Rows from block 3, named by matrix and row number. Rows with one number belong to one attention dimension. Each number is 500 + 50 x the weight over the matrix's rms, rounded and kept within 0 to 999. All counts start at 0. Numbers have three digits each.
# v: attention query, key and value (stacked) (model.blocks.3.attn.qkv.weight, 768x256, the v third), inputs 0-85
# proj: attention output (model.blocks.3.attn.proj.weight, 256x256, transposed), outputs 0-85
v.109:536472493520544466594515517487525493513509508509451460554519496519427442400569477440477441469484536510517528540472471521471476443438467380516521475486524557503445480469466566484526476538509444452497515467534557481552485545475447587483520521483440478507550495
proj.109:455507498521490477490473529550502464494475451509521565487529538480489543459456529433439495493509535458533603522453504425540500516571525516463512434554503452493538588477513392540498517429508460460527461488434461515466521462548539497511475562504472493449551548
v.110:518575520490571505422523551462546578462515431480681474518402552520499488554486435543462517508451563547445516479513469515494505547556538515551505487452599441504561558576455514537530522510459550485504493468505460574456510432499465417546482440547484403453464516
proj.110:591536545519484488448519480485597473498480504503506487495561537492583458452503485480502467438494480431485425515503554480487497476500486422456451457575597538480530472452568493414491457482538436505534507418570543505526445468469491521421475408523495484490483476
v.111:465543528470421562410490536503510490459458484431551548520456511485590550614452498608515572509536488473480513445555499476502538559546515611489523522490543430479578531564552435414490562461540606519472499560383426544475501430467588399544462443516592500483426469
proj.111:522540508431528539476517427466561571534510559498458442522540484538489504520572458540583472515490513485504361485489513501481501506398447467544493560450483539501418396515515622468543503606511545515440558525569591507477460523450420519473501485468523547519498432
v.112:475477458480406498532525499475475449461504524470414571522545479446507581522497484579452504537488437493480442439521501462506532514529526480416582516548389548521623537583499442470393517496572480709485506527401505538522521565484613449526525556469455606545558464
proj.112:449513484578591525520520460424543558489437560589438485530463413510554496514480522449544444539501576608593511524436492459469490503469490509484440475453454507500435458515540545527523503550512619476455518574454494532424535535544493474608450541534462479501555527
v.113:505501481526531506541541550501480510447442490488541403569549473531423517467562476428509494500495436593463529497542423494504493503468487490576595516528568556390564633458462508476416621504553509515538461556489463526540511491452461512461524405445538565524502429
proj.113:478454507486473455478536490452470521521517515433519568503467456525584503494474481486560452505558547502519527521462581464487524536504486534478457564521435559475438375482479490459519434510487523503525438506474535497478474453567454559513391563508497410493572535
v.114:490471458510451482609483519559482495580525516534503487417566469529474397474527471437518508514522446515508476496458463468542501462444487467500569524546539519488476522452490460508495597514496494509513478483554525418494475486466463593542536468464530535522477434
proj.114:483481533516480522515498463459447533457510421442489541474524436495536588512523537604496558527561541514494538520563493547516464508507521548505491509413415482500489488495433400568480474513480537447457489508449486493535545521509503511464519526530509451455602537
v.115:564498472499605484610514570489474497495473490552386547462549588499522444410541444414558431470553505508474477548432438503519515410516469425493500487523436465521412406507474540507547458573539426503477496442628542424523486496506470578483483551482446498448474537
proj.115:499487525547421475539466483507478500506525488548544611433455557395546597414430535531370554481483500516584553554517471469523452486515514522494530461537598465511602609501466381466448475445462510444544463440476403564472530478482605456486540497531525531530591518
v.116:502474494448520459492512652448480457495357525461546498542485548570505510505543460453525586502554430553427564465568460473527552478523534459485584537597446482434557547475434510405477559485566608626477517599508486573512506525478540478604466484450585543541485401
proj.116:425448586512485490499567388431485621545582531512483545471457502458605557496514457495602461564550561462621476521371462441441527482485511543443405493484475514473404428523486605525474491566499555484593447575546476503405549429543472437545463597471475560552628529
v.117:498504488482574536471510531508505504475500508512566453468481507545526497503532502447571542492531477567471532521550524485497491486501519539515478514485528415399515524462484517498493507459573566441546500573570454499485501473513478499460459409491524493453471494
proj.117:530437505457439432488482523523487489527606501429562520478494540466537495500491407502503473519505474470452470491465473482476500480529536502492550557529526536466486472473464525492502472494466416514578462495558492490528506467476478512472532509466554530590463516
v.118:497477481540457577493496391514477467472500554559419553514548465474522509485470576480535518458479542446543467535525511491474465501508475544518457485480436535538444378510567464489489436484512458412492513471442475484525493521516484503422482546499514496473558558
proj.118:481540483434608507520489550522457456515560504557541514496521525504403479513499500496508530500462553559473511488497470502537531506468491514565527576495474511502557577539478575520501558561444517515467520553461494513494486487471497488495503515485515526509444493
v.119:512479530461506514432505506434472454460407512465451589575451564483533566527463467526508526526481494497484474484506505476517545535578526516493473506553358471515533439516513482479505467472476515588476511534451486569496528490528573392521468587508514523516487513
proj.119:480489511499518538531566485428500545552515585565471485505432487472528469494497491522500504473461479552540455527472483509450496495423468491497432500522507547508507445547504649446486488532487606548496516512530491521479486505511492454579442494504497514555477434
v.120:509458469427569434461524502406504500476398510507600464569463503499412554505496539431448487529427513565481570503530503547486476513524547447563479510576488577455600644480380585566449445507460522605479522593492552648512555577542474484576505511520536513516589508
proj.120:475461525599574543482557544453433488459490530509492497536436533543538426525478434436555413470527479521531531474409532448449570481552549490399371432496477554494460462554582554449479526449525485535627451535468426381477526433570553466563425485508434460529446492
v.121:485518520512447505489453543541482486551472544487492506457498522526535490529469521463498512463551537481504531455520533495544477468481493569521485512499479436527434432435526486492585499465504513336486499486521480434493462462464423540547483485466625482432447485
proj.121:452505583409470480511515465531479503491588443493590487463497496517429540511532549587524618541480543482492479481553512545537522529482485538547561540473486513532569511551400521476514524598471528558472521543478493550493440515431444483379531471459488555466534498
v.122:532474450491560512455537292435519472445530515571475504551486508466463577456431542510483456520412494494537465579472568513438463573560501481467416471484486597525511522522514527555417431520500454563520511501494513575523552534579511450398506551555354530553603611
proj.122:543486425549587452534490639478486431500452568577481521536477520495485391500437450386402420474477445584470593504440442465513556442497494440495492466571477496469466571515546566487482510423496476521539473520495493439506537511545542480573441503509486484553384475
v.123:496497469432526475506466580502487486532406622480501476443526560520525527500507530453491473437558509481482599477569605500537484438497492484528476528521441462499436509500454562528571422472549509393479544487564510472533472569504431540576480496445587503463497483
proj.123:417442635459515458529515480542449470493643427506610513458448555518444525532484522513513590579443542468547572453436480468501500507557555548493543498468500452547547589542427512484473576560471454542625488589450450538458488447457515432433550550448466586518503546
v.124:486530488537491541533498534513478541513511437490503595533516520488530499541436448590459460496474547494488459403468487490517482505546499526473535491498483475594540455547532443500534537532477452480454476432440499460491480474460447486545504538478520473460460489
proj.124:499579539496478535489527446478552528495438485583490461498530482514502489467498611548526573471511563505543444522546518509537495537433429507522471464514513544531535492495495483436506483584515623503424535481453515584468421512492475515433452415540486493422604474
v.125:540505575446497483422517494482447513402494449490494575559487594453538544503413496503531486552487477492470418504406448519514549501533515481508439501459446516486520461528513517522455470516483475630515477577452523523465547449582614422441459528552466582434449586
proj.125:518456420519441546522516488469499516547419583496450498532366499505525476476482449504473480403467352568498442515543534549440497494456499516506511497518583536499517423506530523449525487442521556519473507415596491506599482553477499512666475454519546481588396426
v.126:468531421561503591574509539545556505542479499495472432448545443531524450581604427529494549490521553489504533431640529434503495545545477598453614505542577433492534616517543445426524642492614556437451493405507452502494460502389417531550512426448534410538500425
proj.126:469572565478538442478509460487563523471569451531524495446627471484518533510528562573526520598535676456552458519464468472552493525468440478495472533465413529496457514507501539495493449616462527473448515569424534552364489480500486477334492539509446554409626533
v.127:506512524532590520534480607491499486518402500455440512516486532531500480534569429472530491468559562472470541462551524489537537432524487529501518518527472392454473521474495545494581530510556520424459498476536486461509468503467492531568458466460576384497430456
proj.127:438507568484417472474516426522524554505546458483553490443516541458524578457509541587505559548499563451562446517488507500520447540465485536495505499499526535532532481510478524429509463562493551478483514522470467566435469473485533470438500528493477575466613493
v.128:475505459513489497416452490521487494589524485510560468451538437568501494542531572496524530425460523445535561470503532545500474532411477440544483549480500561516565555540510499490516543472466489432469554581437507441539473455449496657487425458507639508497504424
proj.128:426555468569519454562518578524439540404468452553543509433593507528505421585477591455477402625537505480439439524528417482588576464523383567529536550582416529598404505484432530463565470469486397518512540522510478479512414523593531490450564381487457495446559466
v.129:473515551545515537397477465442574418533506504567524579497469438551433499517588487529506609493433553480490449485380511502503490531487516533528491510427530458522572351543590499455525532517451530508376526575413479472383536470429575549531441584603544403539448450
proj.129:473499414519513520560489480518472606412398521493455430436569437495652490545536498549493508559607558559519395479533515459473537470585501478461522529463509528480452533461521490421553405531540458621504553530587423393562479496514575539523546400508484522494515510
v.130:491544401485555533530534468433603489417475486474486532508562534419528511507437487499520371452526493495473657496526548456479491500523445497511449498485537472448477568491513502520524480505518472455498500509551445518517521481464480483412399412467473449436510542
proj.130:486526565484431467515439571521486536531561491564580529503440540478413532488428531448462503526482504434573509518428516487499539521471435524561547485491519502560447586527514522519515509449460481424509498447490584520449525439452549487544493488537517586513486513
v.131:472492485558440504427509492510459526461547551529496503424495516480560490516472524551483499483502528436501488552502559567466477504527513507491430500468490509596513442554562450475464460514474530436478511458467464445500509492517500438458517503488434500533521523
proj.131:517471550438587518572494538448432484476437517539533513523506449568483496526473532478513542508459503589504471519493557463453500518460526455513510504594509484512499504517444496459477552495471508601552518513540420543517502465545579450505479494535505503533446418
v.132:535532469436525459552519493564448566494473482485532470560487524464527495468473536475494507501543464497533534521551394535459547501507470484490544493513477558507449555531410536544439452463526506531517513478545512511550470542615413482482533499445452565529546549
proj.132:526504495521584541424512480470465340584519582494495562543526527539403529473526451499475465418480465510468470530489451530549480520491451494540463506616504522508566389523533499580486581476492563418554489447397476523441588512517406457455483597519524457522481446
v.133:517533432487516524473506520525504490389487533591496521504539504532513576503497520505459470514503453517434496456543481489508504497508524535504531480469498456520524519527566462465431521523598519576489481487469430569447500490468534463433537472466480578505478453
proj.133:521459538472565519504491457500459503586469541474490512494496452495501538541515470510500598435510517590537552500507503504481546486490551447511486503516526413505535516553502483471457516576499522517497472514496495540459500452521521481538514526479531495514470496
v.134:478472634525409414484453522524507420564563488472446440438453470533520437482539486505493511505497542498541470538460505537528481508483541501476432525563491518490455440457510550483580501515452473444595499488509536500488521501473530517531538594583531464532488466
proj.134:523487427558483517510533511530548496454442464492429455515528509480535461506568492534489411585502505458435474506480494498466455437488469483553505498477491512463503514460495471458525445438457488500475537520549450484523460554492542483506512427524480494450439495
v.135:522444476483542564595562490440483584426437523511499516487489582427483522526419456501528431592527525500499511570478616442487517473636509509496477473532519455478490578474453520531484463532517553512442463427571526544472561516572449349562510492488399436464521659
proj.135:501475549378427453434419434459579497499610467513531445525352535507424589449442471520565529488412448379558538482466549499398398594457664590464482455441509508454464507529570528562525514540510566496501476495444542542498517489368538535515397612587443534533510515
v.136:497497589581438483447485500497503472554526523496536512467438527541474456522533445529460588577458543450554419541427501529488504496478494440537502498448519490572515360545535461468531508492407499430458542492456538381464522504499540507524515575558507426541458510
proj.136:482539431518540531554495477511510553387409517502513477497552465526558469524503510543535532487528543547489399499532541458461521486510473466494503498479468529475456461432492429485562485493494464615528579484541405439562491533522499508484483445495447462495501477
v.137:475494485516451505508492515504447536477506531501502440447543530502541497514463500517520511499520530414526492575551529476485496472487470450518479531480479543555480547530485496530488499477482532439500531479481493440558519505560439471477478444492506526491532521
proj.137:473515534462543463523507521503485442450529508548576527540480564506400495527461539463554450482415482504468507505479487487476516531406506549555511506588495511547468481505496531499506561465441474506531523503481472560502470494478535500473505510517477471521516489
v.138:487501537520477563524532498469497564380443546495493565466521556457483490524458440526520519594551518442484471585486538409459515441548490536511518482431474488546457439546514453491453477523487601506463525497471447429462536511586498390522464504466416450490500565
proj.138:459477530443557478486453396528495518533487548520583479506440556502446548492467466553573588414467487581552458487480550530385484581449604448489498501517511527494510475490539453541501597539468517581502553479504448485528540462450521575515499603492487492579498478
v.139:515551542488534494442524510487516440433483504510455487579465519484498566437510528511466503458503471575441456458515437522526503520543566634463504472512486419469521454498556486472468480555559476566501452495483403631450496481467574408465538533526463542530476505
proj.139:608411522446499543491516481480479443603508560448431521504510468489580524470545478492449560422520501610507586488527564499504486473546598420468507510495587421456630505541489473453430461527519548484497448501529496520499525491508526490534499537485557509537437495
v.140:490509604534428469457432523543491426538511506464517406514499502542530511473536532483460564468482513452559403503515453543594478540478477453523497539511514507496497518461504484500535552434473434452549540446461505512538528488534527547500521451591642587495476435
proj.140:527508516506460475514594519516556483430554522495506534503503548464524428488511578477468420519450507531401565489538468469583537451466502568526582494489527482537526467471461514427528470446449442472501485524520497533545413613404480512462552475463461394451541535
v.141:482488526535462469413457505552471429571570492524519454470500487518575505505536617528486527375490521480521513427500492665531473581515524492489419509501533525510576502502566502462490543500522446473496500488452496494539458467452570583445488458535587586508458455
proj.141:533484515489521541563549592438400502455489502511483518474557399545573431519536559472416477574469482584437517521571529455582547436526501529512574517575499456550558492534397505404471461499514476517516470537544477505556442538555580411458483405526484484478448391
v.142:505453477494525587585547486443473593400426534504482547460507538457458500537446427506543472633532538496468478575471627377475507437581515520488507492488498461491492522486480510529497459528502572520447492497533528496446566528549460377578491503480402390470523620
proj.142:446470522412453440452409409516592564497555446495535413508369557488448562472451467546599560492464495394572498444454548513345392599466667546443453446407501548441430546477581519551521513564526551559469523516477518512503523457391535587528456594543443534554524546
v.143:489473497526557528477526463448512518489479499505504531521527508461498476504482500517541455434485513438478650547472545528461498482532493527523425501451485478515506485515456563513532440504470496432455509547513466455488508504545481499451411547452442390502523549
proj.143:461501512477525516522487567480447481554495511567532498468505515497476527479480511471432488567522548461570436537471490462470503557513452495498510505581557557506525559499527525483541482448464510515559515459499437504467557427544556494478488458549551551583509475
v.144:513564597505473410489471572496485468475529493500536426514490480546547553431524469511374519473503458503488461482564382556532508482471534498504541490469480513500456445506446506493496520503542426503587501433496425488520455534501493498450539537497477564543490408
proj.144:558480518584596586490590466515470471603458570466462581504528501478512494500537465537509482423540556562519576556482502502511534411479429380554458530554576417482658449460518433424506489492411505461500470438495473524462489476515447491496527515466587432505477543
v.145:493602486463516495480474559440522484401492501515516561459549473563493541481538434528484534503510450549415503484553452393509503410439517578514571503419459498512471427575511478488486499542519551529494515569484396439456473496437520507483459541474450469527488396
proj.145:476500502605577541517511437564450543570430517491475515473526517457538516543517471533552525450616564586563490499455480528434545464516449349519437553509541453500552531461526445487501509545463451527501527460520486474462508388565506537532583496428596514530502578
v.146:463503458522458481443441496509515461599533479467528496479552426562503476519549540503509519414458519489516538427501476513507470520379461463529512539484494534517535513511528475479542535455467461437509531594433523442555454479415518680483458448488658512492506377
proj.146:421552478607493464574545585552456577430436422518541523432603496471563398576495592451489449599565542490458465512526440486595612447539343510496538542513435504566416542477423534459520460468520380528491525524556517457520427500603496509463573357422509506432549512
v.147:515628500566470510403474540482569415450503487554584516446500498546553527507613490501434592543492530502500385437453448506550523532537517494527567521410538461558575409628606477452447547481537519522372552465454446443412533482411535523475518515557498520538441475
proj.147:511532450547571560528497415506475525417470578461437467517513458511580567556523471584540504482592557607524445464513514456430537402495487413582520542526552455496541482449545379407546521585477474525540527483476427441522483469429567489536514451517459466454498504
v.148:516504551551454494474484566571457523494514537561603386490498550563561522542560499492393595563491510429550428496509469592528520548508475352562570480452522509596528480532463476447444577430534486472469551367466508441512510533549478503479545486489529595529467495
proj.148:503537500465589537495532452454527441402506572483548535524493492538454512518493508511539504425430503539472473502554530459505551460412495520531529536545487514522525399512502438470553579526464519495542532474433439541502458549447471482487454517532426386481548467
v.149:479536470554453503486534533470452499334515553492489495443562535425587561495436493547450431494540517496449495524551548495511487473587523574489443488438484475543480477513522446524435458522543469455510473440500418467505500484520473379405534440470394530474539549
proj.149:531438602432544523559481511488468526548513495516553529533412500531455533490450531503551560467428531581570566499457570491398485504407598447541537490550586405503566577512466473404432551525427542534511482499512448593476491427451602494508476511520552496558447468
v.150:469606404526488529429467542436482479449499492550583512443571432610541567519578473515450555516461487524463437482565497437561477493489508556538582540420487509530593474612539472493430558473523573529441529525446436439480518495429449528482524467531520554520497390
proj.150:477523505569563526542513456537460551453477463477491495518508507499527521588467511522669451507537554549519488457493457491448520439452493435547471564532530448508465490440527477443550529586441455588541492528499461486487438416478578503504579453484513485466565577
v.151:487516498549428513396445495552479453537516488522562444500548471570529503525539606497485576449462504458558461461508471551541481586435465463554526532463516548534567519559560430471458581425489510468469552542395466469528489445491518603457480423541654617509476414
proj.151:481524512525527485580562552509442481400495500514550539458596474526533396574487612445507427542488484601385490491585438464604604428485450542535588565588477478600467464493418516425533528489500399544543521550511443466541387585518518476446588397449454414444559455
v.152:508457489479553493489506469503507541585502517504490471544444516519445530481499498508533512463451464507507533559477559532468487508467495518509469475503504473491496484465484506514560494499470474446482479523531507472535497525503503520503479529499516458551486536
proj.152:487515500454495469519522526452536455473490532529514534467546450509491476473493545442415506491499496499479493527557529471524486530533493515433484483504503538520467495518475570536511459443521488508529527471541481517511505511586480488480485505499512493545528481
v.153:505599467487460486479501562530522476361497515531514451464547527537578588492502493513423507546560464525470422458603431484537500515537502515495572490478482464510482533543576413439424569500620520546523496412482420518516493495463522434427568432492500644512486457
proj.153:564490560485556511473527441501477461561521579462506546534463505489489540537504478500551555359471501647501607497499528511485545424434542406554507517532521374529570464536481439481455575559455503462510472502488527551474461486466492480548507562466516450483451504
v.154:541506481447597515590551503472534537441467499524462573552462516486453523479487410499508472564528464566426515510496465430465528426542521540472562447513483449468458465498471524488491466565557561600494446491557486547444503541486499402530530558452358426506510547
proj.154:523479469494506548424446413481515486612467550468435479536460479479496593448533388559520603394539509482611496479470551546418448542546544418456422490414514496424534501524583481592459509547540579477461483474475543468461607443518453526563449595520568545565475550
v.155:517481544493513452476463492555509441597545481516490423551458489525496478466528583492480515408475482482539485463497441640526491558462499453479479497565522517466514515440517542492538536488522437509533479478515527583539477504493557566479532505527578564532467470
proj.155:571488473486480523502578554450500422488496555498424542485560447504546447469556519468360478505492471529423546534538472468634507440565452557493531477514497485518554456545439531464465440450527501422507464513514522518521479615536453422483499481503478457473477467
v.156:488467490484515594534525481448505507401437522473418606518529497494440509523482465527587512563526507563412432494478550360510510423511520625472521488487485445462508459496576431469499495540520595574454468592467490548439527485463572428559485474512484443471482509
proj.156:484437510464419444515457434540539613532504446462499435454447502452597498486502486505524619477530498551539541424515553537441467552561647491375514478365502480459463580501489544518425456566597500602438505588573546453563488481479537593560534533435511549549519557
v.157:490465486499504534572508482486484545494444500472504521471528484476449447528474464469564482579508537475535500559496550396501525478518458473521516527512483519478473552488442540559519480462449524502473547530542562482494552499563423499547481515497486433454529567
proj.157:439533489528437429446450481545576526464570443507544435507463592491423504496466490529585426539483490364488465471472440527481451562467525594507485481456484561476428492457575511563550515497489484479477527508439512490497508513405477572483508531526441502478566544
v.158:512488613447457415527452523591491536565497537431504414495489554489521484482479543476458530472516487439608507574529414576473503482444417351510502501534461545509351537474401486512573487439449449423599585432527544472611477564625532521521487467496574564504490498
proj.158:502541525536518490463555517493532365470535563550538581521538568500403440474499536459397430445422462505413488575475456500607531521482395557550509494550474545585555401501481501510513543391443436413530541453456520537502503615503372481429492555472464423491498456
v.159:504518413505507493427484449588453516565569472535554472457471502502595493529504664503495494432510508513568565485502490651423500612524491484512449491522534560545568541560523475477444513492505505485450518501480519498550432486493484563450520455484549599517498543
proj.159:516516494493573540519451566418417413461487506533523536508588396632461499538489523474449479520461433531432415521556497505590503475501452504546492519616425513544472438556419510510486570500534517479537513520452487498508531538577532405442420468554463507456433348
v.160:513463486529566581520554523499482557435440543518532476554558537446482543509472511502487505460519501445483521498493529498494504524550475471534524472443514483537511559506416504507457486491560455500427502472493460536482493507578503493470456451407501496474522563
proj.160:472488565415521493462478485496512475529575557515555516477441533502451528446454539472457588447460506503579542502529531502514523565489532557468576497518558524540573522557527507456485499513527527453512500463441504553492502497456482570474451500516479485557555490
v.161:493504569505440489495491517533442538436507517485463539419512510516500440508486463520496521537520492442485532559526479472452519455479515538507481489470468499554409457526499485495502462530486526466564532545497443412469473510569517465475475539477430466500504504
proj.161:460484508535586528515488458536454484591428531516535506492549529503478486521520468513502546460498523591502440539472489523472530544486484409531442523560508501505564497481504458525478544500441488531509562453501424496490552463586469504486541509462531504583433456
v.162:489529447504452567486526507501471527361461542474466559482545558458517505540452494522545503576542515524486470523534541388507507472546495564517522501463486454526518501565573411475451493497516589513464508524451464527473529464527509393508513437511463528452525579
proj.162:493480561426480466517419447520514510502573485483566456540440536541483543505454517477591580427436466589494512429506567514426504561426660484494552510479496445500456515530502486546434604553517525564508525545471489519538517457419564539525480556490476513545484478
v.163:508546372434507474530484486564488555548528477486527459467537515480549464512482516466527438505526477499547648507583491497454506505443433433498511526529489570489448625513459539536496486441517510442548521503562547446609464504486401566447491425431506541481552496
proj.163:454572503563522500482479543486461426500520481538574545540530544517360519533478490487515434499483460430478427535440423515542527496441352511605446500589423530551425468514499508598516601469458492406521510457421546517432533470539444436487500509509508515462497470
v.164:486450503516462491429460483544480476601526484464500463493516486532510483513503614507508510402474518470547533456488505598513466556436478473512435520517508558512550553470535470483521533486477457458512507549440533513577476467471544615500486429523645555484483454
proj.164:485490510489475444577540594490461511406504435517535509462552456518552379528487607422425459603470452507413521497551466463633555486521453593472549501542430506573440516520379574437498449445529429522500509574549517513562417591571524476441506397472450480440516428
v.165:485525555529415459495494469517496500506532456414495424502457486491540434481471525490512524518516523516555490495501488460526487584516533576486453534512514517469484491470545466498496506488465501468588485523486491547494500426500423472483530526556525481461509517
proj.165:549506505505447499487494525516546488531513485473516468536478550528526454482510524497565453587497488516425505500482491502528489443468491488582541511510512516461498501465466492506548505447458562464480498527507504490505492555402513478530486467493517493450457482
v.166:504483422401525473595514474480451609461453498412479593466540520421472479502435495484556426489557452561466613542535492406450512378465467519484493495510428545478359565506395498576545406520469509492545523568574527425572466533552476477523460460398439472476534516
proj.166:410512535595502440477462514545485489616530449553565537462480575476423505481491506498452491523514489433540495539405437587515491593538426493472424481489464550554522536487490523610465568479504463447461523459473569497446571435579393531450553583443576556564494519
v.167:494490549550502534445495558475509466502488485555500526498522475536513525508598499499448569481469537448536424482444494537532510494508498470526532519446477487534562442574483535495465508502492518534376532461432509502433523527515519531537519557542526482560498481
proj.167:504462444510567546502526442513480476457472506467416454504535498497556519531523495565522459496526546515512454457539492479452474464514508508481526528501523481486518465486585450425536463528510462587546512524494406472504486507488553530478488445535468473487537510
v.168:488487552556415455534492533539483457518562492502497353491493486497562480496496493482460452521504516480545466495519523513546490591532505470492482525553533533478521558427506543507531538460487422466594485430515547557520512482495425504457565503544542553467514493
proj.168:542513490477443487485511553503569515449541447476513472555450524505459477499489527488589436551444482405457553493506500487501478448406488553590543471477495478480445506495494502482520483457453542452461480522488519566495431556375516469521480457532461469421488514
v.169:503564578497467442410467535547502465515549483508510461552474463559523533457553509517433576450461442514502483469529389562485502540402516530504532500455482513530497397525522482448496530485507474498583498515432433503514451485473537545425506532523539590565469368
proj.169:535490479552606578538592517494430442569387602482473591495612470504551454523550492474458520428565538672454492536539505491562596424515405375531502541588537446530592444484456460450472502476461488521516501463535441483495508500602454461517561462420593466517471476
v.170:514487482492507567496508571503519464484504533567510584466516515534454534533512482504467539527499473468482380479486525493510499463492489405507555470501511469540551477547517471459483537480504532564419518466476521500470510532483578513550472471493514549511463474
proj.170:471518464489530484504464432535496543416488507496470481462487495472536516547489485516482553431493482547538515473515505512487545493505542505462522481435444476534487489531498460502470476574550462545486507478506524498529446494501507538520509504486409497497526536
v.171:491483454543439517410481451570437488546573499533529488439494495520584491547519662533515516453495539499539502454477519643475471599516518492510421492505537553566573509540596452464444530525502520481453510523438535478530465466467545549471502432527585588486481494
proj.171:491500496457546510553485567434408470419482490512535494489574383616532439564499549463470504562451431570417445492567537493578537491500507526509529523578434505552454473537388517451482541510530486555527527576511483479566467550582576425455459424528446501467432336
v.172:483515450506524524552516500446546460460493479509438612454524430521451466514527423513560462558510509567408501469489534369522517419496543576466542517523491457442535474489536525489525496548503551563487458583516505499415527499384501501545494548497432404471507472
proj.172:483494462558452500498438463562509633526472426469443414484469494446565535516524438561586528560592539427569489448459499533411469501528532442478446495385490491430445601456559488535485459568537493550438486531544528434489516405516539562578524466489544582488495590
v.173:504524372457580550521532456456477538428483542501503545520564505471461570501415500521548454470505453504443546517572542433465505481484471541497519476492515504478517585497474414508471487517535516502518470542496441501563488491517506454470468398437447537459523525
proj.173:502482595444487429513464521499491539524548482558564554500480493516445508478410519420492570418457468517540588505489523509525510556472553490437513485502496473540458531543461568560431531509532494498483466503518577557489512464529483546502510560486545529565535517
v.174:488509428465470473576481519513484497517519468455519521461526479480535475529507483464497429526545516591502520446535484455528498479505481451479518535556504543435471570496476494531498518479495540539541497468548572517535493509455447521543546443492519537420519463
proj.174:485544498581412487481486508515527545479542381494504488526436508502467510531486480535581434585475471363488496455459464540496492472464465555547481492439423504505441489477518504554493542553509499455451464526464599478491472493432484486527500507507481530422506545
v.175:496419438528499570548527466502475525496495495507469514509534483462467446546447515479600457542504516493507532519476625449505495532543486494497484526542527521472577574460516513516505503470473536526466490537509571539481533474514446496523489472484510476444535569
proj.175:466506483440388424503432528519559570439548397510541408503435517521462484487441518484568499575441455374496489454519486512481459554470580628479543468425448551466362551518495556557483498518554544522469490567486519505518484517425535517511470493548439537481540506
v.176:522525400433485561502514451582460592447494501520503544560510522535482510546474498496563554591501441546502524508576469405424512512432465490506579474493495528523509554536557388468431532471517620560506501554465510500547488499508479490494513429457513616484492488
proj.176:469536495475525472493452465487480448534479526493580532528548490553431503544467475451549580384482444584441445487555503534544562538473488482473459518526410485544400424546457528661455627541540519535502521523461520475490546490568413468525508576436509488509504459
v.177:494495488536516463460502473526507520570571502525562446455475521473534491516499531508445441455466532441564619515481551634431495566514476419532435498502523538547507502506466568504495466472454419391503518425536517432531464508518441539424484524474463470528533539
proj.177:485542500501552543517461578441451470465472509568545525528536470564416531506473500506481462544464493452518406569489500469510501501442393488568502490605474548517478493508489476486563534458444516485544522448458448535462524477537515430465425455595476519480466407
v.178:500563494484473484456491489515442537447490518506548523465491525545487516489516499518497616565503469500482428538531421470484527463458501543517553502433454501570483445573522433489438511497488563512469525551452449397499485492541513474501520502506472553550490481
proj.178:504497502525632508521516428497434472518462578476501527484561503532525514538512478506532545413533521678479477496514473505506535512513516416492456542581520483513564440467473467517493566546486488557535544485478422495519531480557449520472563553445527461543509483
v.179:490448562518532488537518542464559521479489513488475529425519533458497479501467464512462372441519491488443635510471568552470497464529514481500418471502483457519419489448424571500589438562501415427540497486588453458457469524488566492470401537418427375480482506
proj.179:456495545531492510495478532513485553573476470542536505441455504428469508465498498521388536559529538390637502566422534503453520538514431436505484484471541512496583628511517480435520442474457473472479529427523528522459517436563543516511474449529535579572448523
v.180:541496535468574494594535513500539495477470485541454489578466504495456488469485413473508461564523454501473513548525473455496537490535502497486563484542508470435444516448436597521521483506527494568563451457583510575465524528547454433495515564478387461524516538
proj.180:558507470492488532386498432493564455620523548463441490563458558446439586437533382545524502403494497427538528515478480538447437525490519482498438471460539496406532456507621495603500505489481571411482452443452529519424597484450417508546485594531532501535503579
v.181:481456372453548536538484428488520494638477465492485563460521449507454436538516521472629485490479532506520577492463560445505486471447458471483479553570496555418543589499500546540551499485454547499432529604525615486540516495437493625591460473485580418481520496
proj.181:421559446560403435501459550523514583390524381522485450468522508482512482540494532501502402635531472343466408469478400515544471532570434617459483473430387601533319542477517590578520470499582425490483522552501574427513490510530495509476529455504433562440570522
v.182:486492497514490512462484514508507444543534527536502505509460501522481496509528504501522521497463499477502430533423543517530488491490496465507516522506512503530585432530539494495533511465459501508460513485457583501501535513470492528499537545539523510535490523
proj.182:497501454498490489540491511502545521383468489505444450515513463504513497514486537524517483532515506489484471468525496492453466467508513526470542472455466504494424522486478491499499475484540471579502537543545446487540458510477570496507523465523461520487527507
v.183:504547437512474493507485538520522482468510508516544477423535517510590497541553454490442469543536508491488554456540493503514515502517468408508525503471526512513493529526532499475486521467541520475483522446516510433519510509432476535454520461470499512478490458
proj.183:467560495542522541522493497491480544449498470500533509535454513485454539547485494537553506514493526483555451503451484492448544451438408513579499502514474498547459483480529449493531566543448478493520510487481529504481478462463512445530478477517467489464513488
v.184:481456530543515519515511477456518456545493481491488574507504469460471452496527490510490457461477530483498559482409535545518512511546517510501449502511503491491534442500456569521531440509457452496468520512521504496442507504509492534514458579503460375501513530
proj.184:488470479545479558510469529526507573502476440519441445474495468499542499475514493556473471626551531380555447492477500503470446513546478490486508497451527538440515574463545472444530424491532508530512505492503470440504538479506553528483488423553502565510505496